A small image captioner, trained from scratch: decoder activation silu.
Rows from block 2 of the image encoder of a small image captioner, named by matrix and row number. Rows with one number belong to one channel. Each number is 500 + 50 x the weight over its row's rms, rounded and kept within 0 to 999. All counts start at 0. Numbers have three digits each.
Before each channel's rows are labels from the 100 images, of 14848, where the channel reaches its highest value: "responds to" is what is common among them. Only what is clearly more common there than usual is listed. The data: simulated stained blood smears. In brackets: how many of the 100, against the usual share in percent.
# convs1: grouped (5 groups) 3x3 conv (encoder.blocks.2.convs.1.weight, 80x16x3x3, each kernel summed), inputs within the group 0-15
# convs2: expand pointwise conv (encoder.blocks.2.convs.2.weight, 80x80x1x1, transposed), outputs 0-79

responds to: ovals (85 vs 14.3)
convs1.11:441494462494441411554444452509486500556471493605
convs2.11:399487561503497457513444472438473391609502417461452474437422544477470476431528463458494524501496454446469444438580541474483555533492586476489528423513512508424470550477479513538527509442461522533489468426439504586424515365558445465568545519

responds to: ovals (100 vs 14.3)
convs1.26:506582517495461473459433526414504501484415473410
convs2.26:513577446568495576374568494482459458401490512522485553504529545465520556463529471466507588544580501510476487548437499451433441518553415477433403551444504431477543535518386529434390526515450511494547492493547514549390513496509498494533519444

responds to: small spheres (58 vs 13.9); teardrops (37 vs 14.2)
convs1.52:458423537442397460469532498444474448501464471432
convs2.52:434484539516517432495509433473440484638520428490444501430459446469419446501463546512485467490439476477467515506569605525568495569514539527502486493605514463406472559557520532513533562458515583576462506445487568555501578444573406490541524565

responds to: ovals (99 vs 14.3)
convs1.13:504396544458404448550495495506451478538465573506
convs2.13:525588479499533468415568466421465445531485490532438462493560550463522579450515459453510528506534455461510491486550539462453535484519454488336482578447480456500563557489394512440411389531440458458466535525581568465414518538504494478483515430

responds to: teardrops (78 vs 14.2)
convs1.21:502415568552503579463459548526440490485406519510
convs2.21:454435560493472447537444428443485457628458446422504511424427511489399466467497511495470480484516469457446475491552576495517482532491623457509493383527539512437405500509496475533535489418502565520474441416439522564490515415524430443567505526

responds to: ovals (81 vs 14.3)
convs1.5:517520585504486528541429452546476575455431516581
convs2.5:445454462534513418525456504536514482499393457365407484490507541400445481476505514427513560548525498518523419463504484494485528521453442456443447427505399487438558540496465523517519479433477465482452440507504431619511467435411455391485473458

responds to: round nucleus (61 vs 14.9)
convs1.63:521501503561540509528601556465528576608493518509
convs2.63:496428403411404549402475456526485459517429468444465557477542506494474432441441509479408514456524474510513490494539506473426423556429457415521510469472520453438494514537440448439462426468527528409416496457489442495464512485445414405490431545

responds to: target cells (80 vs 14.6)
convs1.48:422429438491513440468550521421484495527432457441
convs2.48:420506479429544444500552499480497476623526414524476466525432403511500415528426518518471417468430464472525437399580537542564520553464483491535572568557489422440488493481503512537519496428456510487414543440473517421417488564467422492441505499

responds to: small spheres (62 vs 13.9)
convs1.55:448422553518491468492486508429442451484481383541
convs2.55:463487561525502359529504414494457455649473391447426514444478458486390487487470503506500490509502499506463476510515606519574539578514590521452533480609485499438477519543508516527515574435487546572471499494477552549505542457488416490525534560

responds to: ovals (48 vs 14.3); teardrops (37 vs 14.2)
convs1.37:439440472395483461506555579454470433535476508475
convs2.37:504482600473472470537520546518495443519534457470485403558384547547521515566417480497455450415463500515571478447469465494492555417511560524558555502511495529389525419437510556574597413505505392485537541504506518492485466621450497469541476522

responds to: ovals (88 vs 14.3)
convs1.56:494394507467534441486557454516409529436453515462
convs2.56:511582470561549533475524429509549487485546463476462454579536515440499552461501492402512627507468484512534464541468552539527499510547474391396533500516482500477520570482412532432472506590430502539501584502563582592434566523536417509457519414